config.yaml
encoder_activation: "gelu_tanh"
encoder_expert_mlp_ratio: 0.5
beta2: 0.98
steps: 9700
Rows from block 1 of the decoder of a small segmentation model, named by matrix and row number. Rows with one number belong to one channel. Each number is 128 + 32 x the weight over its row's rms, rounded and kept within 0 to 255. All counts start at 0. Numbers have three digits each.
After each channel's rows are labels from the 100 images, of 14976, where the channel reaches its highest value: "strongest on" is what is common among them. Only what is clearly more common there than usual is listed. The data: rendered roads seen from a driver's seat, with toy cars, trees and houses. In brackets: how many of the 100, against the usual share in percent.
# convs0: first 3x3 conv (decoder.mid.1.convs.0.weight, 256x256x3x3, each kernel summed), inputs 0-127
# convs1: second 3x3 conv (decoder.mid.1.convs.1.weight, 256x256x3x3, transposed, each kernel summed), outputs 0-127

convs0.95:130129166143107139138153234085123195129135161159169168142150172173146178190152188167121149183168147129152132148130157130186141119165163124181148152160165117175169165182120161164129116130108148138188161127096137085146125129145200129145082167125118171157126137136159203133116163212133155168161129202166122133093167144156154149185124159146126141159136162147121112098122157204131087132139
convs1.95:142140125155146114160123147135151127150151102117164160125146208128153111188138154125117095132121095172162091102038042144202108135099095164131154156165124153143136135218105149123176178182111148095128186134167108146117108181180186096067150126162142135124105092157127111145135149140134189166092121140146147089162156147149155128131166144140137171130197104127159161102175127100144139150209
strongest on: double yellow line (54 vs 24.3)

convs0.112:115126162087100153182134163159154145083147129158171153170110104155139152125186127163087140158155118200131098137141162131116084128190161149182151124134118193127181133182131114150159121193160140185117156125126152114100084156097122121141085108107099177155079133139109157127107140188115142139055073158182161137041098149105175105118098152174170135113170082159120134121162172174165091130166
convs1.112:127104187152150110114141134153174154152144142150141181132099181142133127139131163123167165152084145127182145085099106181176165160115154126085203151180156114141162200164179156090139205102090136102145192161074121101104135136170102167127148090138186169125179130114133132148163162154180120135144162117146081145135068127143130080170107090104113192146180153158133171171164137131193181116131
strongest on: truck (88 vs 54.9); bends right (66 vs 33.1)

convs0.164:116146157121162129141122148108147178100139158145162156117185179185130090149132132150138146154170109098117159139134200190139134120174169162178142115143167142200138163197119175176154170189139124128175125117156164097131116145129199144130111174167191165147193146139106145153100182143162176158176126184159126127170183137148139137230164132137127167150145149194121154105159099171185140109121
convs1.164:189166143152105130168115136186140083175184077111181154146091152146114176171138153145127102146119131140186114093150143125130128132137168127187140145136153125089236115152108121110125082115131143173093147137157129156133168177121126096134166135191131158128078121144082144170197124144149142102134108176135152113096114102066124178122104127165170144136143145146169114075136152103092159183107
strongest on: straight (73 vs 32.9)

convs0.232:154146193116127141113135175112163205158138175145131189158163151157132151156130123111116144140139114136189171177117100174177132196135163106144158161161110139146110154169142161156150103144193150173153159182167164164172140135121141147130123156179142164093134187161132111141211128151164132137109121171144144147164141145182131164153099156165092185119145135139129186157174144132153179139136
convs1.232:167139100136116119166161144091140136144111164117159132135111131136190145081155163122136103174158130088128159123162099134151106058115169148169103168119180197131141138158152119152128136184162134107091170206170105109131143079143118075126165164071080145158114148151116128142133122141081146127205123118134134150144169157080183154155141172158130110132135122138173109137116152176101121129118
strongest on: bends left (99 vs 34); snowy verge (76 vs 34)

convs0.197:157196183136164138107177159160167201125196111155161166142145164129146143151132154162156151153190168194164149170187148108165137224144172161176143111118127159141149105147136148147131145157176165190146139137156191153147097137110181093116110145183124163158145085150091135120126108127136150172102104131152119132091134125198167162134115124155155130176157155113107136126163167137165171128128
convs1.197:137110173175133179151168154138136126131140177135128133155135131161154163109179159142144135157136117110154183119174214108057153101126164171124181119131205087139162209149156156120134141138159083080111162176124081150134157112154136178176171122091133197147136174107157167137150231151127114144147168166161122155164152117125090121144149102122132148146128105164138172170103148216145191105094
strongest on: house (61 vs 31.6)

convs0.176:171116195125205145155148137126141163105139085129184174162153165156183102146193111145124120169146146106175171180148136146144061157190139122114167104107135173180107156160170086131129124205154148172130163155100146158168116152123194112157123135095104214127095154137108108137139177147157156128081139170125151128125100125094177127137080131132171143138123097163144119194125188188127121094106
convs1.176:106134164149090163142116206147158136172174103132071100177144142146121160213153171152142151108127185138164126136159203129069151171153139137171185148154147092135191180179167148152120160104103122153115132119083124123130166127131130180126154087137183161156164084131175167163098170179128121145150166144163146148120110124136078130160124050108168173138102133113162182150156184124106136122140
strongest on: bends right (76 vs 33.1)

convs0.255:167165174117122160128112137138164129131159141138153221158173176190149137192118166204163182117125181135154128180139146134155145129169134124181142182178163149158162125195143152183124162176137157169137115118148176122147158155155154166131150152171181165155129140153111158170141155126159174137140137167131148134168179171151167187181138124156137158159145136184147125128143142127155122155115
convs1.255:168142177138159133115118127084185200127137126129167093107124133135135124087153180085132101096169155152132216099182171126101116159123161142112185116109149139088101164157139197083115121154178159105068204189152131129101127144081130093167101131142089201118131193124144134127131106108112114124128146164130152168141141079090136139141124170109146150148115163165153154129122152201160144115110
strongest on: solid white line (57 vs 25.3)

convs0.111:173141175084159155093069114096121143110181139143147155149112167200152190136166168133166143103150149155140140150141120111173123114174130176174097130140142179157102130209137106155167203139182111131116188131131147129159099137179192159136146120158163155145194142076161143184123164172089161147125098204111153210085155168117119134156180107088134143138159154143106134156116165210143165142116
convs1.111:138143141154120144168123145159128137148165094120168059114114181181102106179140119176149143134135136124188092092197187145109154183131138120182202153151214122124163141153115159123104110114110166171101140119096114110109151188073158141155133161184115164165139114171164143168136149172181139128145180154153133135134096123132124213157104107147176128144081153167165145140190155103132126125157
strongest on: double yellow line (50 vs 24.3)

convs0.201:158152185105162148173178141155174126140176133124186154144155176160194153167154192112099137160154165187143157186133120121135110159178197145125111149145183099135142141142112127149132142146187200103185090119127088169169140121184169148177118145153130160090107105128125126122170189174172161127106131122132139137132086125152143156165127119179159147158160163228146151139115173139160141155112
convs1.201:168124167118140131100100174089110155150152173157075080103176157171095154124159106161098151096124167152163195188107136154130199153117048126127162119098090143096095137124085100084112171195150102165110170125184140155101163168102157101133103180156166120145147122099153124091107150120125127149147115185117151162097187120138121117107097153136111180084052175146121138102160104154104132132116
strongest on: solid white line (52 vs 25.3)

convs0.32:112150189161170132180155184159127124159198139137134188121125158145172114162166135100110143141137139111173116106130136132080118077168163121160144129158122159151144146173163119150135141115112160136162165129142165168149166147119174105147094155176089136130134144138143143167150175134106148098088117230140148084167103143165131176137099105154108114185123122120168139099125172185128141182121
convs1.32:082149105080140127151106107101142197115093147145102137102155202170149143114135146145142110141149150147108115152082077111178103139115075134137056147090125162182127140199115113141162166173135120163094134162060105161144111128182140134073095167126178120105171144134104126107053085148119150190163133096161136170141179151143127140157200127112128184094158152120141116133153124119160127077161
strongest on: solid white line (54 vs 25.3)

convs0.185:097140175149147128152124201189148182176179100173076164130175155171174131150097156159166162168160178142152164144163141119146097169138133155151140091149174098201130116204161136151153181093131175164164143122077171127175086111157156142134158101140186170130183092139111145208081160143112134188115196190134207141119123146175114153166149148099127174193141131125107149117138170119133142119151
convs1.185:192149121173163128164162123105189122153124126153182143152083198128173131147158128068153109152129108102104136138091123127178122082121146143166070160165157169144164139168097204124125154148155200095141183144201122150145139157173143106116173146151124124111096165135144132150153122125080178159126097167123153144123191160143164134146130170131136160130177182132126151115152134146143164127181
strongest on: truck (86 vs 54.9)

convs0.136:153146169169124156165159191112108105135171145126093142167145138197149105175174162155149132152092163143131150158155150108144188090137153137160148165191156147177171157189159170179134130142109147159177121176162175148176146168147180135147151155138137194179156166151147157176128138167136121135148130174178134112121120185133120179164148126150143123194162173098122152170111205157093152174163
convs1.136:094141147096159151157162145108171198153130169156161177123169168186157220126098126145070181133168121110102207153095158181178121146115144130130104114131162130174102175158086185121122152197167056119119172156077068118099101092172184134156049142150162184137142163135119102142080177127146170188152140102145091184153121109182108102165133136099123181109139111149110126192143170136184167117112
strongest on: bends right (91 vs 33.1)

convs0.207:156121173136197132121141150145166128154130155134159157142170187198168129182163113132137151159156122097145167127118161148139157129152133144187134116167124135162150184203145188135145147118129186177165216155083111116140139066140163104126091168157134185149161180158134176131135153118165138203157140197154152152126148131137158124176132153112112191154160150156136154148176133158133112152144
convs1.207:157167064147159138191127138119167104142164111095173138161084174079211153135157171132125123149138059145120104101135081123135119110062127171161106149097111148128152100197118101126167168137087119084130179137154143169130149178231151099113186133129120141131107111129137150118119110147101106126104102163134179115112150168129157186115175172177143136137156120157165162097102149154176173174188
strongest on: straight (70 vs 32.9)

convs0.113:145176147158134106155127163147132170108131120152115137139137143193112144167174139152155161193111146140168145169175165130187145125165161157169142169136171168159178151240156089160175166157134138145180157122156137133138135107161193132153117169169152119095169146132125155207135134177163188181111159204162138140180131138126123172185202140181138171138143152124113180118131140203163183141158
convs1.113:144125145104118143137128163154171135169142159110155160150180179159135122161095108113097131129179168096149146096131148222124126149130134119185171142171197124144199156145127162130126120089148152164125168161152130144134146193079190140120113147114134196181064109193102123185157192138116153094168115080142147107052163096129195145198073127173143165142166137158125087136172171104117089151147
strongest on: vehicles: zero (32 vs 12.5)

convs0.37:192137188155146140159116135141146149123177138140145166148177180169130143165144152174153159147164135143169167178142154169135147123162101133157133137125169160145182134186144150158150163177140164172162143140162154142156136164145200154156157153154176149157152175144122143160146155135149144154153177194134153160177140140165140159189183144121111159160153157138162176136152192160156141126152
convs1.37:131172111184128142192108165140175095110152135149103098176076119173196135156163148129135157180128183141176112073178140096139139107151225100184119173152089108164197173155138120161121134083124132132138115155100080110177165139128100141105168155153124136150099114139137197145161121163128121157128136116162134103090136135115147145122085104202185142151130119121150114135098174113083050133136
strongest on: double yellow line (72 vs 24.3)

convs0.109:171195167137154144151104129132147184119152124137149161140132123126113138200075094150137137110096152101142218153091126156199117170110112137086115160155140164092087091159102113129133119168145144062121168163150109169098082134106114125133151092161181201152176109080171121132125105123144124121139162148080119150068127166112113130166118082151119163162142108118111204139107084118159118141083
convs1.109:099136142126132158150169142152162086123118078133141079142121156106139147195170143123189169133144150164161090115171162129061118176205112097223128123102114129145187112141153133114145110071103154152140096106066160133134138141162137143157139124104149114169113062191127187159173162159112157143137121112141101107093080169098137168132097073167154111186150149141138158145126186103109106104119
strongest on: truck (89 vs 54.9); vehicles: two (67 vs 41.9)

convs0.217:133051190084174140158116105131148104130178133112177154145146194187118115178158128119106113097118140100141129200154110170132135091173120120155141156161186146177151189161103101146107123189173122121159158104140148162147137139112125126157102149098105201113077165132129127157188200184148161127134174142136091104122166156126138167229157132188159122166154108174117126112143155160123080139137
convs1.217:103164152131142111128114174142133185109122118118158074076143176196171139077156090142167157167168150165104123083128147117147091112131163141144110099082075149156078123176199140155135195141094158170106136150086107128143094113177189116127083148127193125178153136099092153129087083095098095230094075183170159177118122156149118139111142131161173149159132154132167154099117164187114153055164
strongest on: car (88 vs 54)

convs0.53:152085186111151114173122124096123146089100090164145155122115161194137134144144130117131097186161108141179088135129086150176160102198148076181135140164146144154119145194169147173127129174148136110139116145121142171177161164133147098159114130122108141128099207118132125188180111087141180187105087201149131084148156123106144158178134143141120191136145132166149126186136204176124139102189
convs1.53:126098111119147147076117148183133103154148095116165135147166110098126129186083145184115087080101125132100138119105167180128120140114154175120191133134116082152149085108125137149173166117128150142174109103149130102087123150142149144098124073087147169136147118150095123175132214146166148106125150047138147113115100140117134110128176172119141103168157121110140221186121206126170131123168
strongest on: house (73 vs 31.6)

convs0.60:117169156083083112078176099144126153108173166109126163104142097163111188144151120189091115085112154132135171154063187168145104122129139146059142086132114172124160108123096132153150115214188103146160132141176089142142114168114104137149096112123159108085130152157141082133166182127077077137141141149152163106146132151129144119080164180159076169090152118123113150194130092153161080174079
convs1.60:064143113120171126151179151138121107095141144143146088133139153140108057151126106093173173098145167131074082131157124109106115152150128131207077136096159166164134135137170095081163098044124190135155110134116141182129142152122142128109093155114150097188084114189152128150144094118135131139164098114106091125120150164116102157151099102173202133198112092097177176101141160129101136070155
strongest on: tree (60 vs 29.5)

convs0.126:194137125131166110184190185118177154197087157113191127092114159122191148171145108119200165112180127084127150167113128144131112131164156196124159136138217142173089192154116117133153142123137132106187200121104125160072087148119108058148107184143092104170131177153137161138128150136130159159158124149128120131126069087113193103173132202101153169104141135168171109093144085144130165119133
convs1.126:115094125142096104154126147160138068172196090186056123178155151142097148211135146099109129157141154144156054159118145140129137140174131107153076134137093151172200162155117108182104154107087166152175130095122163174196180143143147166117191083127145129122101091130164173155141155174115172116127151128090123088095134187128131121151090104127112102178122129130101145139178166132127077140141
strongest on: crossing stripes (61 vs 25.2); bends left (61 vs 34); snowy verge (60 vs 34)

convs0.187:116166174115142143143134101153158124091121130153108118103147191156151149152148141175159182164166136182162140131153132155129101107174118165167109160125184133172146166180095098136141194151178129178120108125143146112151090113093172160101086147139188148121173109142090131126132155158124125190090144189120147205132153157113176132202181122137108151099136123149122188135100147159199115110136
convs1.187:101160107089130153122137179161171137118183109096156165177144128144135153148157103127107100119131131156136100166181174147105109177139126191196120119146183135151164125178127130167106116097114135174143132057119157180087121197150165115139164109092155129166053130160091179168152184151171178100159081119115142122066168145156120186134173092190127143141107104113146140106154160149092133127161
strongest on: line: no line (71 vs 24.8); bends left (62 vs 34)

convs0.108:164121137132157133158104150147128098103138167124209161169172162137183148139159118144123174113145139194088139177123157130141104137159168152155153172124173157133134097177114128140127169203113066150139182147102153114140065159164111126182131152144150159199162126157105144149103170174154158098122140144157132156080180170142142135138117108149194109135173141137142140132120186170176138136124
convs1.108:148127196168118139169146169160199167170202101130122150144150178177158156190178148163129156169101120169219165051135136121145168154144184134161182106136140099149187177188171158118133197091100128140124204125082122124125149160140136127105137091159167155138144133104131160157156105186156105167155164200151125144112110097141102155171086101142112190123184138143134147156179164134146127156142
strongest on: bends right (99 vs 33.1)

convs0.153:096125145151151147184120144130147134128151105160125136177183145122123138178161171106161162195157142186165147116166102132184129189150126109164122150143167159151134140202171164147144137068165132129105165103119149166075116147170145131103145080122149156136113082174098159134155135202136176133133138206115129131124130133114085174137158097151139147193121169111138184158099214099105135115171
convs1.153:188158130139180116148165095069203119137116166115113129097089132126122131072142107167163116154132120099166176094087117079147106104092145140058132144097081154109122116075124179110135113233166177109135180200112099128156179116196108111137152182101129134103157152094157158104150121111092095121118087120176142112136146147143156130094101108147101137137144172158102134143144102175163151136064
strongest on: house (73 vs 31.6)

convs0.142:150162166120157137172152179136167173122168182176143158181184152154156147184119156197172135150143163137137143180169183166166127130158145159116129113189151144177158136190146172193194116173132151164151152149138155147187137115127187145183113108139116155106135131142149139199149130171124129154141145178154146169118141175161149146145155128158146144189162169115109147154116202174138114164149
convs1.142:072129201157113116126155124135177150158162167153097178144107139153112115143140102107169186160125151120150140072082124159206145148111155167094145126118104135151170153139170152087138206122101123151113155159056135070132164101181122137111154087096215139148178082127148186109124154175111125162173117141139119114094082146178133090147100033110134153121162125081125172173174126142199164133102
strongest on: bends right (73 vs 33.1)

convs0.137:139202197124133132184145163146127202126104158120148141148157170125169160217134177174158160152154156123155187138132131165122109160149127166179143145157177190161128153187140130150180143181133121136150149167113161125134134116114176147110168165180108132173179159126194124148090135154110160173171144191142179158149150128129141127180153180122131197125151109169155143171091109197147170119161
convs1.137:125102156111164107145122186141145119144190119155098175131122156195108117172156128093070145150136181170171143140150170142151167145174140121173146109094132122119161145151140106143101175137138135166118161140155120161129165163132105128148130121167126165094058113179126169126213135150151124155156154155112132097068133152104135146145036084185168116111075151143132137098167174109107062149127
strongest on: solid white line (52 vs 25.3)

convs0.79:151130135181108161125162154158175121139150105158135184181166167133165117200132120133138124161097164118132163164141118178171127136134167159199132177147182148153177156192173128169095116122147159179151124140140187136137109172149217088142124112121115213152131101139093161194145127111137144137091110174159142083054113113157093172166115129153172104193162121116110152165104196155064137145131
convs1.79:158152199146157122126111146087125180130131131180160047123120159189135199161181116173144149169149138117153187081155149185107152180132143144123176178161154147125139150161119164120128136163149118151130151161117127152144138145152148147099106196169129173124121144068173157097150097165172175194142155174125157174142127117152138179185119103112154167107147202136160149136158112162139182145129
strongest on: house (65 vs 31.6)

convs0.48:174148211137148149121120146145138170114132113175170173136160175182160145152156183152147114119147148128162143164125133208123080151159204171161182125133162139148142149194189104129149115194111120121145118203103146117170121123138177120134117111120170168136140111174095136159067154163147167115123146196116181133137085159145155106174157072155169187193127168176165184156110165175148136152129
convs1.48:179155095171146136192148163149186110114192126082199119119095204166168174129171112117144156167168119120153135089167140107137152153191182128143137154135156112152177168185176103153186142091125114145116142127182151179106191145129086164096140197189120125158078146123110123132156142173119121175143140170106148158155153131094152181164116131183168138083133161115173161112117144129112099188126
strongest on: straight (68 vs 32.9)

convs0.128:162134212180141139160182134108134145156132105171132125157131179209154172173153137105158144138158136096182115139145116135156168113163155141161132167138173121180141173224186096137162142154190180121144143135127133127152141123172172124119148113145115179117122113142157157114177173161142170178123147211150095124174139137122131124182159093140182157133155152148159139125129119159153151096170
convs1.128:102095083107134119118127194133160190136193122063126136100153147091193227164128187167123107112130084128099140133130147212128135130114123158126141106193138106138152134146073148175136193170120120112109149160117128128138171112166100125157150104130181188169164159101086172164094164165143146092124085125115176142094081116130109157145153111138110151093094149165123128134111188175141164189122
strongest on: straight (72 vs 32.9)

convs0.196:113079166150139158158153131118128108150153121149176116117150157181151132126148173100106188160119147148151126129169046115148116130125185137186127133129142110166089135203182176111131170091127143140201128091141176121114156159181190121131152146122181172152139164148120150169130172155185181137123122188165111129161133155208120198163169142135151120206134172123165156060108151166143155133171
convs1.196:163185156170147127188175174148139150138103164136149122148100162171177125111113082145139136198182138102111173173098180110159110078166150110120087126068157155136143104203139130138139167205150124119094190195128108175179096089129215171123112148110090167117152136104138100110117125145087121192125146155157145174112196085107144081163138139124138139146133144143140164169151129194133150106145
strongest on: lamp (61 vs 29.8)

convs0.12:136137165057137124117133161161148187135162109154111184143205191175149124203143122166100183094140158178135147148125155149148039170122131134160158109139125140164140164168100103184151094155170160148118162089116180140170110143102133123104038117181138199065102117110115142161110107119129145157097176143099151177139085125186134158163132096177074132125117104157151173067168089140157094196095
convs1.12:155136115180095119157183110093157086101109133119164126190069154092196136173123146077116055143091092081150111112114123131138191076142169155135120187148103146130172123153142122146127155143117133112179140134236155103139158175157126113158255117167130113160129144169117152148122126151126176116175138130154160125083176184129198093108159168172145101152184149113117170164075127157129170116169
strongest on: bends left (93 vs 34)

convs0.252:157151155119154163118124175143152157145200170162139170132183178160150155158133193207157162166131161164166108191166142139140143130148126113209138141164164153183158154203184161143162156145125155148175134120159158141129152167142194153146124132177182150180164163125151150187134154141140139151141149184138133144186204160156131171148188151148138165182136159115129157111128166153177143163126
convs1.252:125131184149119152161158122108143169123102132141139129129097114182174103109154129054136116227144146115089180104110157155109088095130213142122120138106088162109122178229155129121105134133164111138065144195147098157149086092189156112110145111123111151130066150124111180127169118089102128198131115174167190155106104119086112122142137118150147193132165085108181130181142164167107137130139
strongest on: bends right (84 vs 33.1)

convs0.158:142156171158168119171162132163097156131209141147075120110143156163183148157145142151179154150138165129127159170138138191124137156111148149188144127148148187155109161180139155141152180133131143155134163148143161167137142169159170110137143128178165137184149113135200112148139158142144170158124170190164144156101150168159122163132101151112133176158155099156149174127186153179164129140146
convs1.158:191152107154151116189156179130169126169143147117112160146127132112218165117178130134104081185109173136189206134095200112123152100132111102119151145133187097136149109128162169167096120214161110133117180195130084132152153112136103181099152195144032118115103138144124155093170145158125142160135176134184106166144149094144180098144177109185112139097144172132118128171125114129141129168166
strongest on: snowy verge (69 vs 34)

convs0.38:108156187089142095131109166109156155120170108143107124073134194163108142109135167143124130114145161147162142147116143151119133164137172142145101137086099138129150137195085126156122096137121153108111166139071138165112095144152160149130071167132113141085086104121121119118092117174137148176144183187077136189161114151114132156172104126115155139159063074164145148126130140184134140186081
convs1.38:107127149128126158133179120174145140122111113161134094117150168148123159132142125146159105151138182154148100162145113133172148116138151128131078176121083140142139082164176150181154147163146207131157105110092152167139110179160160127112153150133140120119117128112146180102147105157136194158114098132135145109062155136134166101127163116181154099156150183098094167083126113155120110092119
strongest on: lamp (61 vs 29.8)

convs0.44:186174137140173164162192110124197079165129137157131147190159161095131089167164093147089155129157133148176151144168121124133095179168125132102116190131133126133157150128123091086093128128160187119155231104099154199125103121178143104161115118094117136071114129136111129156108161094140132154095127128169162121113144176111120082147147099119152130202099102161155154155101112148145133096117
convs1.44:161110143112137138105113132190144107166124116129169105168093136151121118169144151147093145094144126173127105110181173150119107174165162173192139076124161148157124116129135156109111108115084144175147161077137133147147163171102138096209147087125112203173095158137126204167159138123182081127144114144135102144101103108094146190189072114156157127198135100153120087130168206161101116162120
strongest on: snowy verge (63 vs 34); bends right (60 vs 33.1)

convs0.78:121186092188197137189131155182148115093112143126168111157147140170132111177112071152169153118155143089130119144095120106129138072186107103099152178184140117190165143142156150148191184151162204150181086118170137124121124107099103118100142135141154160170206118120180167145138151104152142179144157115125129119129157130115170136169122111149129106041181154143112207148072073158137157140135
convs1.78:112153128084156134117099120175126163121159116132146141131144118114123146145104153130111123093107151144120165143117161165120055146121115104134118091118142179121101096118109212112087116159135146164066143112047073174180082082101183138139087102091096192159111139179085136157149106123178140103131105118105130172105048112136122158086112081136129110180105112144106108186159235123126074156142
strongest on: truck (97 vs 54.9)

convs0.246:133138173107139197090117115107103118161172133145175164132146176175129169152182104181110175125113161162155160143105131134113129158143152148130178160176146160149155158178143138150129145127134114189143132143167106158173118138142158147175082086131195145182165148151159145147147186161155133151110133159133139142156155134179137129178169129174124153158167104151159198190169142139155091156138
convs1.246:141176121158169106213124154198165135120176156119145112182177132111196146129155154129090111140141118121178164155148163149147125069140189165148131131128178099169175128157102116120089135166132149095090191137171125165145104129136144118128161140100081146165090166118119130110178151159099089144161183139139110139137196091136157134109169162179135123123133139169101191107133146141104109160142
strongest on: snowy verge (71 vs 34); tree (64 vs 29.5)

convs0.245:163115158190100174136176159142102109128180138134174157180135113151143121138140136146148180137153152107163103163132183148180147113148157172145160188161122154159122137172209174173155167145140123165130145154177122164150143174126167121166165152159134147193135129127156166211171109141156133132152151170159107139156174175122170141129140188193171157162180145109148138185143226122141156165165
convs1.245:124151174141131145156121152148092167119114159170159112153102131157148169152184151140124130160165112113085203111184233150082094140139128148134145115153174128113170183212114126089124153128162083100093137159109097152154109091114146144075136111136086207125151137116148165119138147156143128159186147160120168196138116109062090141172146096108181191110124132191153165176110153195144152123116
strongest on: house (76 vs 31.6)

convs0.98:119141137131112116171105167117118137158143127163127183138158153172106134196112101145110160174118137143143119151181101128165126148174157116131125177180138110203168113200130122182176148070139082139154092115141176175153137156125206113143120113130126110158061168158120152168177177177139157144134148159182121117157108145164104162144127124194152129233156149088139147162137180131085143150163
convs1.98:153123167200101134164123133133145108181112113127153107160108184149130129172178124146143140181134142160172112109072193142165122102134131118138130159124095184095148119168174182114136170206117112158128191131130061107149127142177143128149156129141152146186143087127151113124173110132088112205104112189125098115093123128111168123125119100121178173134164173117143143158199169159139190110170
strongest on: truck (85 vs 54.9); bends left (60 vs 34)

convs0.243:179164178106160139136148137148163167142166142154174151155183183181145157147125151153144186129164149143165130175159167144116134138147136142180128176159159156172140142208159136163152137143114185131127143134146152158150157141129187128144116157126141176118152195164105179155135121122145137148112121174160152156152165152177142174197173169159131166187123146155169156125127145196133131149139
convs1.243:146139127180092189171127165144156110140155110133150163173120134069185195183106162186133108145128114094143164069104191169139120100135193112143167100117112101157174135131112191140105154124129066102180124126116094137116140156188137128180182102151151208182109102135108162123133189154126157103102154135110116118087132096098136136114121131139152146130175132155104160132107165129163170152116
strongest on: vehicles: two (67 vs 41.9)

convs0.174:171112191125097128120104163111155181125121154145119126109102150170109134168133171166133123159209161120153136154178161191145150124145122140187114136150153154154165146181175153126114167155147180176162151131148157131111148136088189145109116157131170166164192172139118150152095173159105098160161166175133148185130142136143197155200162167129108125183150177153124110125124148203186118134152
convs1.174:141130108143134140134218181192148117185125154123162121175145160151224198154122115160156119118107145126120104118124184099147060111133134146140110138159107111214155104129128147161180142109120166148172143116115093076112149100159133097089141119152107154162069107121127159145153139134151160150143090132174110120142127153139149215081148141156181107138106091060164124109124160110105178125114
strongest on: straight (62 vs 32.9)

convs0.118:116153110139173144143212125096180160180105148111160165147141128156125135201213090155140096134147166116147176139132168153149124068129103135119130102201094130155162156154123177195156167145148183123116106184165132125106121131134112124187146119168139135136129130113192131236146160171107120151145145160150146145142118164150169130170166158156093122184143117091076163177111145179108085093195
convs1.118:115151140113095144115082116185098117112143087139117122161139149136106120219111131160154134060115175144073107135139154153114112189175114101171137150112162151146165114140137113114155125076081117175166122113098117166143097147084172132092078135158124151167115114160106130141123111133180167105124101093113123148100056123125149172180133122117173105178134121143132097187134213170148150127156
strongest on: truck (94 vs 54.9)

convs0.17:140179175139147162147116182168133132183193114151129166177090188164147188120145152196087139145168159104165095172126166127196100138172116182152038181110106092145182074175139109118118143211126153142131111107075144120184144145161131128098092133145131152136116113096169124087116131113131143182088146161128166100124169118161124090111092145116121180083119123152148110091165134154159100110125
convs1.17:152119089173133154154158110144172094123152153122133148174069115113167159143168196158165132122109092130137076088180114103115143130108161173113179163184134121172203188125178127126167155088105141078196154133163127102136143160156092124136227100099157116166130149122139161232150174195154142095179151094160112111167108180138122138133179131155155132197197103122121195154100157113132139145167
strongest on: bends right (69 vs 33.1)

convs0.8:091107136113163176215151142128163102076168131135169151114146191200165140173110150113137162133154142140093123173125089141181123068191153181150147162120167157184183182154148101162129178181160164116157142099066137184125100132158167110126108186100153108121137104172125135120155170184115194134160127158116125119118095157116089129200139117186185098124121146146222158056140136129153195107135
convs1.8:136147226120122110127114166137119176167117134198094076123119146180101117136115118124125144150088216172174168087130148166128160141149145129142172110118089128101106118122159139102077174135126150183090152143145131118119152155076140099138114122198155151177145096128117158128139086118133107156139156187148152135068126129121131122137000147161169166111155166145112133115153147177098131154128
strongest on: car (91 vs 54)